config = dict(
    model='contrastive image-text model',
    dataset='seven-segment displays showing three digits',
    train_examples=195000,
    image_size=32,
    crop_scale_min=1,
    horizontal_flip=False,
    translate=0.06,
    rotation_deg=10,
    color_jitter=0.2,
    tokenizer='word',
    vocab_size=1115,
    loss='softmax',
    embed_dim=128,
    encoder_arch='efficientnet_v2',
    encoder_norm='batchnorm',
    encoder_activation='silu',
    encoder_channel_attention='eca',
    encoder_depths=[3, 3, 3, 3],
    encoder_kernel_size=5,
    encoder_stem='single',
    encoder_expansion=4,
    encoder_widths=[32, 48, 72, 104],
    text_encoder_causal=False,
    text_encoder_width=256,
    text_encoder_layers=7,
    text_encoder_norm='layernorm',
    text_encoder_norm_position='pre',
    text_encoder_activation='geglu',
    text_encoder_mlp_ratio=2.67,
    text_encoder_head_dim=48,
    text_encoder_fused_qkv=True,
    text_encoder_bias='none',
    text_encoder_qk_norm=False,
    text_encoder_parallel_block=False,
    text_encoder_inner_norm=False,
    text_encoder_positions='learned',
    init='lecun_normal',
    residual_init='scaled_by_depth',
    optimizer='muon',
    muon_scale='match_rms_adamw',
    learning_rate=0.0016,
    momentum=0.95,
    nesterov=True,
    orthogonalizer='newton_schulz_5',
    adamw_lr_other_params=0.0021,
    max_grad_norm=1.0,
    cautious_weight_decay=True,
    magnitude_pruning=0.7,
    max_steps=13100,
    batch_size=512,
    epochs=34.4,
    lr_schedule='cosine_restarts',
    final_lr_fraction=0.1,
    warmup_steps=2620,
    weight_decay=0.2,
    adamw_weight_decay_other_params=0.05,
)
Rows from block 9 of the image encoder of a small contrastive image-text model, named by matrix and row number. Rows with one number belong to one channel. Each number is 128 + 24 x the weight over its row's rms, rounded and kept within 0 to 255. All counts start at 0.
After each channel's rows are labels from the 100 images, of 14848, where the channel reaches its highest value: "responds to" is what is common among them; "place" is the part of the image that holds the peak. Only what is clearly more common there than usual is listed. The data: seven-segment displays showing three digits. In brackets: how many of the 100.
# convs0: expand pointwise conv (encoder.blocks.9.convs.0.weight, 288x72x1x1), inputs 0-71
# convs1: depthwise 5x5 conv, stride 2 (encoder.blocks.9.convs.1.weight, 288x1x5x5, trained with AdamW), a 5x5 kernel
# convs2: project pointwise conv (encoder.blocks.9.convs.2.weight, 104x288x1x1, transposed), outputs 0-103

convs0.47 [183 121 176 128  74  68 128 183 128  93  96 128 106  41 128 128 128 146 128  99  64 128 128 140 128 128 128 128 128 128 161 128 128 128  68 128 128 128 128 111 128 128 128  71 128 128 128 128 128 128 128 128 128 109 128 128 125 137 128 128 128 128 128 116 128 113 128 128 128 128 128  84]
convs1.47 [110 132 151 133 119 123 148 169 142 161 128 138 186 150 131 123 128 166 167 128 127 150 150 170 110]
convs2.47 [ 66 128 128 149 128 128 128 154  74 128 128 128 128 128 128  97 128 128 128 134 128 128 109 128 181 128 128 128 101 157 128 128 155 128 198 163 128 128 128  81 111 128 176 128 128 128 128  92 106 128 110 128 149 128 128 194 128 128 137 128 128 155  92 128 128 104 128  89 113 128 169  75 118 100 128 128  87 128 128  77 102 140 196 128 111 128 128 142 160 128 116 128  71 128 128 104 106 128 128 128 105  90 128 128]
responds to: decimal point (95); the digit 7 (77); third digit: 7 (63); the digit 5 (61)
place: middle right (64)

convs0.88 [128 128 128 128 128 128 128 128 128 128 140 128 145 128 128 151 128 128 128 233 128 128 128 128 128 128 128 196 128 165 119 128 128 128 199 128 132 128 137 128  44 128 128 128 179  61 128 128  83 128 128 128 128 128 128 128 128 153 128 128 128 128 128 128 166 128 128 128 128 128 128 140]
convs1.88 [135 116 120  96 105 105 113  92 114  90 112 105  91 132 115 113 115  96  87 123 148 131 100 126  81]
convs2.88 [128 128 101 152  79 128 169 128 128 128 128 128 128  72 128 128 128 128 128 128 128 128 128 128 128 128  80 128 128 128 128 128 128 128 128 128 128 128 128 128 128 128 128 145 128 128 128 128 221 128 128 128 128 128 128 125 207  95 128 186 128  61 128 128 128 128 122 128  87 128 128 128 128 128 128 128 128 128 128 128  35 203 192 128 159 128 128 128 128 128 128 128 128 128 128 128 128  76 128 128 125 128 118 160]
responds to: the digit 3 (79); the digit 8 (74); second digit: 8 (51); third digit: 3 (45)
place: centre (100)

convs0.25 [128 149 128 193 128 128 128 172 128 214 128 185 128 238 128 128 128 128 128 164 128 128 128 128 128 128 128 128 128 128 128 128 128 128 128 128 128 128 128 128 128 128 175 128 128 128 128 128 128  95  93 128 128 128 154 128 128 128 128 128 128 109 128 128 128 128 128 128 128  79  76 128]
convs1.25 [171 148 145 129 135 120 147 152 149 123 130 112 104 114 144 116  98  90 104  97  77 122 106  85 132]
convs2.25 [128 128 128 128 128 128 128 128 128 128 128 128  92  78 128 128 128 128 128 128 128 128 128 128 128 128 128 128 128 128 128  66  96 128 128 128 128 128 128 128 128 128 122 128 128  66 128 128 128 128 128 234  79 119 128  89 128 128 128 128 128  77 128 128 128 128 203 128 128 128 128 128 128 128 128 128 140 171 128 128 128 128 144 128 199 128 128 128 213 128 128 128 128 128 128 128 128 131  39 128 128 164 128 128]
responds to: decimal point (100); the digit 0 (92); second digit: 0 (60); first digit: 0 (36)
place: bottom centre (62); bottom right (38)

convs0.173 [101 128 128 128 128  99 128 179 146 128 128 128 128 128 128 156 128 128 121 128 167 128 128 128  79  95 171 128  76 169 181 128 104 128 128 128 128 128 163  92 128 128 128  53 128 128 128 128 107 158 128  90 128  88  82 107 201 128 104 128 128 128 128 128 106 128 128 128 128 128 128 128]
convs1.173 [138 143 108 109  76 166 143  74 104 107 141 118 150 131 125 166 133 154 140 154 137 110 111 151 128]
convs2.173 [128 128 128 128 128 128 128 128 128 128 128   4 128 128 128 143 128 128 128 128 128 128 128 121 128 128 128 128 128 128 128 128 128 128 128 183 128 128 128 128 128 128 128 162 128 128 128 128  71 128 128  60 128 128 128 128 128  14 128 128 128 145 128 128 232 128 128  98 128 171 128 128 107 128 128 128 167 128 128 130 128 128 128 128 128 184 128 128 128 128 138 128 128 128 128 128 128 128 128 128 128 128 128 128]
responds to: the digit 6 (71); first digit: 6 (63); first digit: 8 (36)
place: bottom centre (85)

convs0.114 [128 128 128 152 128 159 128 152 128  70  77 144 128  97 128 128 173 128 128  78 128  86 128 128 198 128 128 128 128 128 118  99 128 128 128 128 128 128 128 172 128 128 128 128 134  63 128  70 128 128 128 128 128 128 128 128 128 119 128 128 220 162 128 128 128 134 128 128 128 128 128 154]
convs1.114 [ 99 144 129 110 120  93 155 152 111 157 124 137 135 144 162 134 103 163 163 148  97 127 175 160 129]
convs2.114 [128 128 128  64 128 128 128 128 128  75 115 148  90 128 155  70 128 128 128 128  76 128 128 128 110  37 162 128  80  86 128 128 128 128 128 128 128 128 128 128 128 128 128 145 128 107 128 128  61 208 128 156 170 128 128 128 128 128 128 128  99 116 147 128 137 128 128 128 128 128 128 128 128 128 128 128 206 128 128 128 128 128 128 128 111 128 128 128  91 128 128  44 128 128 128 128 128 128 128 128 128 128 128 128]
responds to: the digit 0 (100); decimal point (99); second digit: 0 (93)
place: centre (100)

convs0.211 [ 81 128 128 101 128 128 128 115 165 128 128 128 128 128 128 128 168 128  83 128 128 128  85 128 128 188 128 128 128 172 128 128 128 128 128 128 128 128 128 174 128 128 128 128 128 128 128 148 174 163 161  95 128 128 128  67 128 102 128 128 128 178 135 128 128 128  41 179 128 128  99 128]
convs1.211 [164 104 140 158 124 133 132 183 152 121 155 169 170 144 141 172 148 149 138 133 139 133 125 113 122]
convs2.211 [193 128 128 128 118 128 128 112 128 128 138 101 128 128 156 128 101  73 128 175 113 162 156 128 128  66  82 128 128 128 128 128 128 128 128 128 128 100 161 128 128 128 128 128 128 128  47 128 128 128 170 162 167 128 128 128 128 128 128 128 128 128  74 128 128 172 128 128  55 128 128 128 145 128 128 166 128 128 128 128 161 128 154 128 137 105 128 124 164 128  68 128 128 160 128 146 143  79  71 128 144 128 128 128]
responds to: second digit: 7 (35); second digit: 3 (33); second digit: 2 (32); first digit: 7 (30)
place: centre (75)

convs0.137 [128 128 128 128 128 139 128 128 121 128 160 128 128 128 188 178 128 151 128 128 128 128 128 108 128 205 128 128  62 128 128 128 128  92 163 128 128 128 128 116 128 128 128 128 128 128 128 128 128 128 128 128 128 128  97 195 128 128  48 128 128 128 143 128 128 152 128 128 128 119  51 168]
convs1.137 [ 83  97 121 134 118  66  84 130 123 120 122 104 144  99  92 157 124 114 142 116 135 135 107 108 133]
convs2.137 [128  42 128 212 128 128 128 128 128 128 128 128 128 128 128 128 128 128 128 128 128  47 128 128 128 128 128 171 128 128 128 128 128 128 128 128 128 171 128  83  66 128 128 128 128 128 128 128 128 128 128 128 128 128 128 128 128 128 128 128 128 210 128  77 128 128 128 128 128 128  99 253 128 128 128 177 128 128 128 128 102 128 146 128 128 128 128 128 128 128 128 128 128 128 128 112 128 128 128 128 128 128 128 128]
responds to: the digit 6 (88); third digit: 6 (48); second digit: 6 (36); first digit: 0 (28)
place: middle right (59)

convs0.242 [128 128 128 128 201 128  82 128 128  49 105  80 128 128 128 147 169 128 128 128 128 128 162 128 195 164 128 128 128 128 128  66 128 128 128 128 148 128 104 128 128 128 128 128 128 128 128 128  79  76 163 128 156 128 128 128 128 128 128 163 128 128 128 128 128 128 180 128 128 128 128 128]
convs1.242 [ 93  92 114 114 109 115  78 142  99 128  99  82 106 125 122  88 112  95 121 135 125 140 125 103 134]
convs2.242 [ 85 128  80 128 128 128 128 128 128 128 128 128 128  55 128 221 128 128 128 128 128 128 128  97 128 197 128 128 128 128 128 128 128 128 128 128 128 128 128 201 128 128 128 128 128 128 128 128 128 225 128 128 128 128 101 128 128 128  94 128 128 128 128 128 128 128 128 128  73  72 128 128 128 128 128 128 145 128 128 128 128 128 217 128 128 128 178 128 128 139 128 128 128 128 128 128 128  83 128 128 128 103 128 128]
responds to: the digit 6 (79); third digit: 6 (79); the digit 9 (56); second digit: 9 (43)
place: centre (100)

convs0.23 [208 128 128 128 128 151 128 128 170 162  77 128 128 100 128 128 128 128 128 128 147 128 177 128 128 128 140 190 128  89 135 128  99 128 128  83 128 128 119 128 173 128 101 118  72 128 128 128  95 128 128 128  85  69 144 154 128 128 128 128 128 128  90 128 128  85 128 128 128 128 144 128]
convs1.23 [107  85 124 115 125 118 112  91 135  89 155 106  72 105 134 130 124 126 100 108 103 104 158 113 144]
convs2.23 [128 128 128 128 128 128 128 128 128 128 128 128 128 247 117 128 128 128 128 128 128 128 128 128 128 128  50 128 128 128 128 128 128 128 128 128 128 128 128  90 128 128 128 128 128 128 128 128 128 128 128 128 161 128  74 128 166  66 128 130 128 128 128 142 128 129 128 128 128 128 189 128 128 128 128  94 199 128 128 128 121 143 128 128 128 128 128 177 128 128 119 128 128 128 128 128  60 128  22 128 128 128 128 128]
responds to: decimal point (91); the digit 4 (82); first digit: 4 (46); second digit: 4 (42)
place: middle right (52)

convs0.41 [128 128 128 128 128 128 128 128 200 128 128 136 128 128 128 173 128 128 128 176 128 128 128  93 128 128 128 128 128 128  89 128 155 124 128 128 128 128 128 128 128 128 131 128 128  83 128 128 212 128 128 128 128 128 128 128 128  31 128 128 128 128 128 128  76 128 181 128 193 128 128 128]
convs1.41 [113 142 161 136 110  85  91 171 142 131  99 124 145 167 134 103 131 158 113 114 105 154 162 117 116]
convs2.41 [128 128 128  93 128 128 128  21 128  45 128 128 128 128 128 128 128 128 128 128 128 128 128 128 128  73 128 128 128 128 154 128 128 128 128 149 128 128 128 128 152 128 128 128 128 128 128 128 144 100 128 128 128 128 102 128 128 128  83 128 128 128 128 128 144 214 128 128 128 128  96 164 128  96 128 177 128 128 137  72 102 128 128 128 128  69 128  99 128 128 128 128 128 128 128 128 128 128 203 128 128  60 128 124]
responds to: the digit 6 (100); decimal point (83); second digit: 6 (53); third digit: 6 (42)
place: centre (57); middle right (42)

convs0.229 [128 128 128 128 128 128 128 128 128 128  57 133 128 128 128 186 128 128 128 130 128 128 128  84 128 120 128 128 128 128 128 128 128 128 128 128 128 128 226 147 128 128 114 128 128 128 128  75 128  67 128 128 128 128 194 128 128 128 183 128 128 128 128 175 128 110 128 128 193 128 128 128]
convs1.229 [111 134 133 117 129 133 150 160 147 130 127 144 164 152  92 125 153 179 149 107 101 146 175 163 128]
convs2.229 [128 106 128  81 158 128  84  89 128 128 128 128 128 128 128 140 128  97 128 185 128 128 128  91 128 128 124 158 128 128 128 128 128 128 128 128 128  94 128 128 128 189 128 128 152 109 128 128 134 128 128 128 128 149 128 128 128 140 159  83 128 128 128 122  90 128 128 188 137 128  62 128 128 128 128 128 147 128 128 128 128  77 128 128 162 207 154 128 128 128 128  77 198  87 128 178 128 128 128 128 128 128 128  61]
responds to: the digit 6 (100); second digit: 6 (81); the digit 5 (59); third digit: 5 (41)
place: centre (87)

convs0.159 [128 128 121 128  88  71 128 128 128 128 132 181 128 128 128 128 154 128 103 128 128 103 109 128 208 128 128 128 180 168 128 128 128 128  79  66 128 128 128 128 128 128 128 128  43 128 128 128 151 128  84 128 142 103 128 128 128 128 128 128 128 128 169 128 100 128 128 166 128 128 128 128]
convs1.159 [119 129 154 111 124 139 131 163 159 136 124 163 174 172 142 109 126 176 157 122 130 154 144 154 112]
convs2.159 [128 128 128 149 128 165 128 141 128 128 160 158 128 128 128 128 147 128 128 128  79 128 128 128 128 182 178 128 117 128 104 103 128 128 128 128  96 128 128 102 128 170 120 123 128  94  94 128 128 160 155 128 128 186 128 128 225 128 113  81 128 120 128 128 127 128 128 128 151 128  94 123 128 155 128 128 128 195 128  79  81 193 128  93 128 128 128 128 150 164  79 134 128 108 102 109 128 103 128 128 128 128 128 106]
responds to: decimal point (100); the digit 1 (90); third digit: 1 (79); second digit: 1 (48)
place: middle right (67)

convs0.219 [151 101  87 128 113 128 128 128 128  91  80 128 128  96 128 128 106 161 128 128 128 128 128 128 177 128 192 139 128 128 128 103 128 128 128 128 128 128 128 128 128  70 162 179 128 116 207 160  99 128 128 178 128 128 128 128 128 126 128 128 191 128 128 128 128 171  98 128 128 128 137 128]
convs1.219 [149 147 177 147 127 117 150 185 147 101 143 142 164 149 133 144 153 175 131 130 109 129 141 126 114]
convs2.219 [ 69 128  69 128  99 128 148 128 151 128 179 128 128 128 128 128 149 112 128 103  80 128 128 128 128 155 109 128 128 148 128 128 128 112 128 170 128 128  96 113 128 175 131 128 160 128 158 143  81 142 128 128 128 128 128 160 128  59 148  89 128 128 105 128 128 111 148 128  81 128 128 128 128 128 128 128 153 188 128 182 128 128  95 128 128 128 128 128  93 128 128 128 170 128  49  77 128  81 128 128 128 128 128 128]
responds to: the digit 0 (90); second digit: 0 (78); first digit: 0 (50); third digit: 0 (37)
place: centre (58); middle right (42)

convs0.150 [128 169 128 128 148 128 128 128 128 128 128 128 128  80 128 128 128 128 128 173 128 128 128 128 128 128 120  90 128 128 128 128 128 178 128  87 104 128 128 128 128 128 104 128 128 128 128  92 128 128 128  82 196 128  51 147 142 128 128 109 154 188 128 162 128 128 115 128 213 105 128 128]
convs1.150 [148 117  97 139 169 130 138 113 149 133 142 123 103 151 140 140 102  81 146 170 101  99  85 116 136]
convs2.150 [ 75 128 128 128 128 128 128 128 128 128 111 128 128 177 129  54 128 128 117 128 128 128 128 104 128  89 193 187 128 109 128 128 128 166 128 128 128 128 191 128 128 128 224 128 128 128 119 128 128 128 177 128 139  90 128 128 128 128 107  94 112 128 128 128 128 171  50 128 124 128 128 128 128 128  85 128 173 128 118 128 128 128 128 132 100 151 192 128 128 128 128 128 128 128 128 128 128 128 128 128 157 128 128 128]
responds to: the digit 3 (100); decimal point (100); second digit: 3 (98)
place: centre (97)

convs0.36 [ 74 161 128 140 128 128 128 128 128 128 128 128 128 160 159 128 128 128 128 128 128 128  71 128 128 160 128 109 128 128 128 128 113 128 128  73 128 128 111  84 128 128 128  42 128 128 128 143 198 128 128 128 128  83  89 128 128 128 128  83 128 172 128 128 128 125 128  56 128 128 128 128]
convs1.36 [120 122 131 123 114 141 112  81 104 103 139 118  70 102  92 138 123 113 104  70 142 119 125 121 117]
convs2.36 [132  80 154 195 128 128 128 149 128  69 177 128 128 128  94 145 128 128 142 128 128 128 128 128 128 163 111 128  67 128 125 128 177 128 192 156 118 128 128  85 128 128 128 128 128 128 128 128 128 128  52 128  55 128 128 128 128 150 128 128 142  81 128 128 128 103 128 138 128 128  90  92 127 159 128 128 128 128 128 128 128 158 128 128 128 128  61 128 136 128 128 159  71 128 128 154 128 128 128 128 128 128  91 128]
responds to: the digit 3 (68); first digit: 3 (60); first digit: 7 (31); second digit: 6 (26)
place: centre (90)

convs0.92 [128 128 128 128 128 128 124 128 209 128 128 128 128 128 128 128 128 135 128 128 128 128 128 128  31 128 128 128 128  94 128 101 128 128 128 128 128 166 128 128 128 102 128 205 128 128 131 128 128 128 128 128 128 128 128 128 128 128 128 128 128 128 128 128 128 191  94 128 128  96 215  86]
convs1.92 [171 134  92 111  95 115 123 104  96 114 120  84  91 115  94 108  94 124 131 146 127 143 122 152 108]
convs2.92 [128 128 128  74 128 128 128 128 128 128 128  90 128 110 128 182 128 128 128  65 128 128  70 128 128 128 128 128 122  71 128 128 112 128 128 128 128 128 128 128 128  90 128 128 128 128 128 128 128 212 128 169 128 128 128 128 128  70 128 128 128 128 128 128 128 128 128 128 128 128 128 128   0 128 128 128 128 128 128 128 128 161 128 128 128 128 128 128 128 128  85 128 128 128 128 166 128 128 159 128 128 128 185 128]
responds to: the digit 8 (88); second digit: 8 (79); the digit 1 (71); third digit: 1 (52)
place: bottom right (79)

convs0.252 [128 128 128 128 128 128 188 128 138  64 167 161 128 128 128  85 122 128 128  90  84 128 128 128 128 128 128 128 177 178 128 128 128 128 128 128 102 128 128 128 169 128 128 174  79 128 128 128 128 128 128 128 128 128  51  71 128 128 128 128 128 128 128 128  88 128 128 177 108 104 128 128]
convs1.252 [107 109 102  78 103 116  94  86  70  94 103 117 125 124 115 130 144 130 119 140 128 118 151 113 124]
convs2.252 [ 72 128 128 128 128 128 128 128 128 128 128 128 195 128 128  72 128 128 128 128 106 128 177 128 128 128 128 128 188 128 128 128  73 210 128 128 128 128 128 138 128 128 128  66 117 128 128 128 128 128 128 128 128 128 128  87 128 133 109 131 189 128 179 160 128 128 128 128 128 128 128 101 128 128 128 128 173 128  86  93 128  59 128 128 113 128 128 128 128 128 128 176 128 128 128 128 128 128 128  49 128 119 128 128]
responds to: decimal point (100); the digit 8 (74); second digit: 8 (68); third digit: 4 (35)
place: centre (100)

convs0.274 [135 128 128 152 128 128 128 128 150 166 128 128 128 128  91 128 128 128 128 128 128 128 112  51 128 128 128  77  54 128 128 128 128 128 128 111 128 128 128  97 134 128 128 128 128 167 169 128 114 128 151 198 128 128  94 128 128 128 128  88 128 167 128 128 128 151 113  74 202 128 128 128]
convs1.274 [131 113 156 154 106 128 146 183 124 121 125 147 151 141 126  96 143 160 160  88 120 168 155 119 148]
convs2.274 [ 91 128 128 165 128 128 192 188 111 199 118 128 128 128 128 153 128 128 128 128 128 128 160 128 128 128 128 128 128 128 128 128 128 128 128 128 128 107 181 166 164 128  74 128 128 128 128 103 128 128 128 128 128 128 128 128 156 128 128 128 120 128  84 128 128 128 128 105 128 128  35 160 128 170 140 102 128 180 106  49 136 121 106 128 157 128 128  94 128  85 134 128 124 128  82 128 128 128 128 128 163 128 128 128]
responds to: the digit 3 (100); second digit: 3 (100); decimal point (98)
place: centre (100)

convs0.250 [128 128 128  81 128 128 128 128 128 128 128 128 128 128 128 146 128 107 128 128 102 128 128 128 128 128 128  59 149  78 127 175 128 128 164  80  91 169 176 128 135  99  99 128 110 128 110 128 140 128 128  87 128 102 128 103 127 128  83 128 128 128 173 156  88 152 154 108  84 128 182 108]
convs1.250 [125 155 165 141 132 107 138 190 141 116 115 148 158 120 133 136 144 163 136 130 137 152 185 144 121]
convs2.250 [149 128  88 145 128 184 107 128 111 143 128 128 168 115  98 128 157 100 118 158 152 105  95  94 146  89 128 156  70 141 128 101 128 146 152 123 174 128 128  89 128 128 128 113 106 128 128  90 128  80 140 146 128 128 112 128 153 187 116 126 128 128 128 128 128 128 128 114 121 101 128 128 160 108  98 108 127 119 107 146 128 163 187 147 128 178 177 128 144 102 128 185 128 147 128  95 171 109 160 114 128 128 143 128]
responds to: the digit 8 (100); second digit: 8 (98); the digit 0 (64); first digit: 0 (36)
place: centre (98)

convs0.101 [128  30 128 128 128 128 128 128 102 128 128 165 128 128 125  77 163 128 128 128 128 101 128 163 180 128 104  72  22 128 128 128 128 128 128  99 128 128 128 128 128 128 128 128 128 128 128 128 128 128 128 128 128 128 197 128 128 128 128 128 128 141 128 128 157 128 128 128 128 128 128 128]
convs1.101 [144 152 155 129 117 158 163 177 165 144 129 145 169 133 132  99 129 141 125 104 121  87 114 119  97]
convs2.101 [128 128 128 128 128 128 128 128 214 128 128 128 128 128 128 128 128 128 128 128  59 128 128 128 128 128 128 128 128 128 128 128 128  71  47 128 128 128 128 128 128 136 128 128 128 128 128 128 128 128 128 128 128 128 128 140 128 133 128 128 128 128 128 128 128 128 128  79 128 128 128 128 128 128   0 128 128 196 128 128 128 128 128 129 128 128 197 128 128 128  92 107 128 128 128 128 128 128  45 128 128 128 128 128]
responds to: the digit 0 (100); second digit: 0 (78); the digit 8 (56); third digit: 0 (39)
place: middle right (41)

convs0.194 [137 174  83 128 123 128 128 128 192 128  69 128 128 128 128 128 128 128  83 128 128 162 128  88 128 184 128 166 144  87 107 128  74 121 128 128 128 128 177 128 128 107 128 128 128  69 128 128 128 128 128 142 128 128 128 128 128  86 128 174 128 128 128 128 128 128 128 128 128 128 128 196]
convs1.194 [149 148 136  92 105 127 105 122  88  84 133 126 109 106  94 160 130 151 138  78 151 143 127 137 107]
convs2.194 [128 128 128 128 128 145 128 160 223 128 113 128 128 164 128 128 128 128 128 128 128 139 128  68 128 139 128 128 128 128 128 128 128 159 128 171 128 128 128 128 128 172 128 128 171 128 128 128 114 128 128 128 111 128  74 168 128 128 128 128 128 128 128 194 128 128  66 128  97 128  82 128  58 128 128  81 128 128 128 109 128 128 128 117 128 128 128 128 128 128 128 199 180 180 128 148 128 128 175 128 155 128 128 128]
responds to: the digit 6 (100); second digit: 6 (86); first digit: 6 (39)
place: middle right (66)

convs0.103 [128 131 128 128 128  80 172 128 128  75 128 128 128 128 128 167 128 128 128 128 128 128 128  79 162 128 128  75 203 128 128  65 128  93 128 128 128 128 128 128 128 128 128 128 145 128 128 101 128 128 128 128 128 128 128 128 128  99 213 128 128 128 174 121 128 128 128 128 185 128 128  94]
convs1.103 [147 118 154 121 117 114 149 153 169 116 107 148 180 148  81 115 119 171 145  95 128 143 136 141 121]
convs2.103 [151 125 128 128 128 128 128 128 128 178 128 184  48 128 128 128 128 128 128 128 128 128 191 128 128 128 103 128 128 128 128 128 128 128 128 128 128 128 110 128 135 128 128 158 128  92 128 128 156 128 128 128 128 128 128 128 128 162 128  51 128 128 128 128 128 128 154 161 176 128 128 128 209 128 128 128 128  97 128  98 128 128  41 122 128 128  45 128 191 128 128 128 128 128 128 128 128 158 128 128 147 128 128 128]
responds to: the digit 6 (100); decimal point (100); third digit: 6 (97)
place: middle right (97)

convs0.133 [128 128 128 128 128 176 128 128 128 128 128 189 165 128 128 128 136 128 128 170 128 128 128 128 128 128 128  76 128 128 123 128 128  88 177 121 128 170 128 128 128 194 128 128 128 128 128 185 116 146 128 128 131 128 155 128 128 167  85 114 165  67  75 128 154 128 128 128 179 128 128 128]
convs1.133 [ 92 128 100 139 127 101 103 147 153 141  89 105 160 117 147 125 112 104 164 144  78  96 126 144 132]
convs2.133 [163 121 128 128 128 196 128 128 128 128 128 128 128 128 128 110 128 159 128 128 128 128 128 128 128 128 128 128 128 128 128 128 128 128 128 205  51 128 128 128 143 128 128 182  71 128 107 128 128 128 128 128 128 128 128 128  59 128 128 128 128 133 111 128 128 171 128  66 157 128 128 128 128 128 128 128 128 128 128 122 128 128  42 128 128 128  96 128 159 128 128 128 134 128 128 128 128 128 173  68 128  42 128 128]
responds to: the digit 8 (83); second digit: 8 (77); first digit: 4 (27)
place: centre (100)

convs0.193 [128 128 128  84 128 128  82 166 140 128 128 128 128 119 128  64 128 117 128 128 128 128 102 128 128 128 128  72 128  69 128 189 128 128 182  61 128 128 150 128 147 128  82 181 128 128  93 128 128 128 128 128 136 128 128  83 128 130 128 128 128 128 128 128  81 161 128 109 128 108 128 128]
convs1.193 [144 143 145 155 139 103 158 158 155 148 102 150 147 147 171 144 120 157 140 166 131 133 129 162 168]
convs2.193 [135  78 128 128 128 138 128 121 128 174 140 128 128 142 140 128 157 130 128 144 165  90  98  82 179 223 128  77 159 128 128  97 128 128 125 100 128 128 128 111 113 110 128 128 128 143 128 128 128 128 128  75 106 159 161 109 128 156 164 128 128 128 128  89 195 191 128 128 128 139 128 145 128 128 128 145 128 128 128 128 128  85  92 128 128 128 128 128 144  72 128 128  99 128 128 128 100 128 156 128 128 127  80 128]
responds to: the digit 8 (100); second digit: 8 (94); decimal point (86); first digit: 8 (41)
place: centre (100)

convs0.109 [192 128 154 128 128 188 174 128 128 128  90 128 128 128 185 128 133 128 128 128 128 128 128  78 128 128 171 128 128 128  81 128 128 164 128 128 128 128 164 128 149 128 128 128 128 128 128 152 128 128 128 128 128  98 128 128  94 128 128 128 128 184 128  91 107 177 128 155 128 128 205 128]
convs1.109 [180 147 133 121 119 158 160 146 153 127 156 153 155 142 128 193 124 144 139 124 151 153 139 138 127]
convs2.109 [ 72 128  88 128 184 153 110 128 128 128 128 128 128 128 128 146 159 128 128 128 140 128 128 128 164 221  78 128 128 128 128 151 138 128 128  75 128 128 128  94 128 128 128 121 128 128 179  92 156 128 128 128 128 115 128 143 128  88 128 128 128 128 128 155 128 170 128 155  81 128  95 182 128 162 128  66 128 128 128 128 128 127 177 128 128 163 128 128 105 128 132 128  85 128 128 128  79 128 143 144 151 128 171 128]
responds to: the digit 8 (100); second digit: 8 (100); third digit: 8 (82); first digit: 8 (31)
place: middle right (79)

convs0.152 [128 145 153 106 128 128 128 128 128 128  92 128 165 128 128 128 128 128  95 128  92 128 128 128 128 182 183 128  91 128 128 128 113 128 128 128 151 110 145 128 128 128 128 128 128 101  96 170 119 111  65 128 128 150 128 128 106  55 128 128 128 153 128  85 128 193 112 128 164  83 128 171]
convs1.152 [118 122 147 135 143 134 131 159 159 160 129 125 151 157 161 129 146 165 195 159 111 143 125 149 136]
convs2.152 [128 128 186  65 128 128 169 128 128 128 128 128 128 128 188  99 165 180  85 128 128 128 128  76  90 185 128 128 128 128 128 128 128 126 128 128 128 128 156 128 128 128  93 128 128 128 128 128 128 178 117 128 124 128 128 128 128  88 128 117 179 128 128  81 161 164 126 128 128 148 152 175 111 128 128 128 155 123 156 199  95 128 190 128  85 128 128 111 128 151 128 125 103 121 128 128 128 128 128 128 128 128 163 128]
responds to: the digit 0 (66); second digit: 0 (63); third digit: 0 (52); second digit: 6 (36)
place: centre (100)

convs0.81 [128 128 163 134 163 128 162 186 128 128 128 153 128 128 128 146 174 128  90  91 128 128 137 117 128 163 107 128 128  95 128 128 128  77 128 128 160 128 128 128 128 128 128 128 128 128 128 196  91 128 111 128 177 128 159 128 128 128 128 128 128 128 128 106 128 194 128 128 194 184 128 132]
convs1.81 [121 104 122 116 120 152 146 142 138 132 150 176 155 136 102 165 166 140 136 114 179 164 155 140 117]
convs2.81 [122 128 128 192 128  64 128 128 136 141 152 128 128 128 136 128 137 128  95 115 180 128 128 109 128 128 101  97 129 181  64 121 128 103 128 128 128 171 128  81  83 191 128 208 128 128 128 128 128 128 133 128 128 128 141 109 128 128 128 128 142 107 128 128  98 142 125 119 119 128 128 128  83 145 119 128 128 156 128 155 161 153 156 111  73 128 124 128  66 128 128 166 128 128 128 128 128 128 128 141 157 173 128 128]
responds to: the digit 8 (55); second digit: 8 (47); third digit: 9 (36); second digit: 9 (31)
place: middle right (81)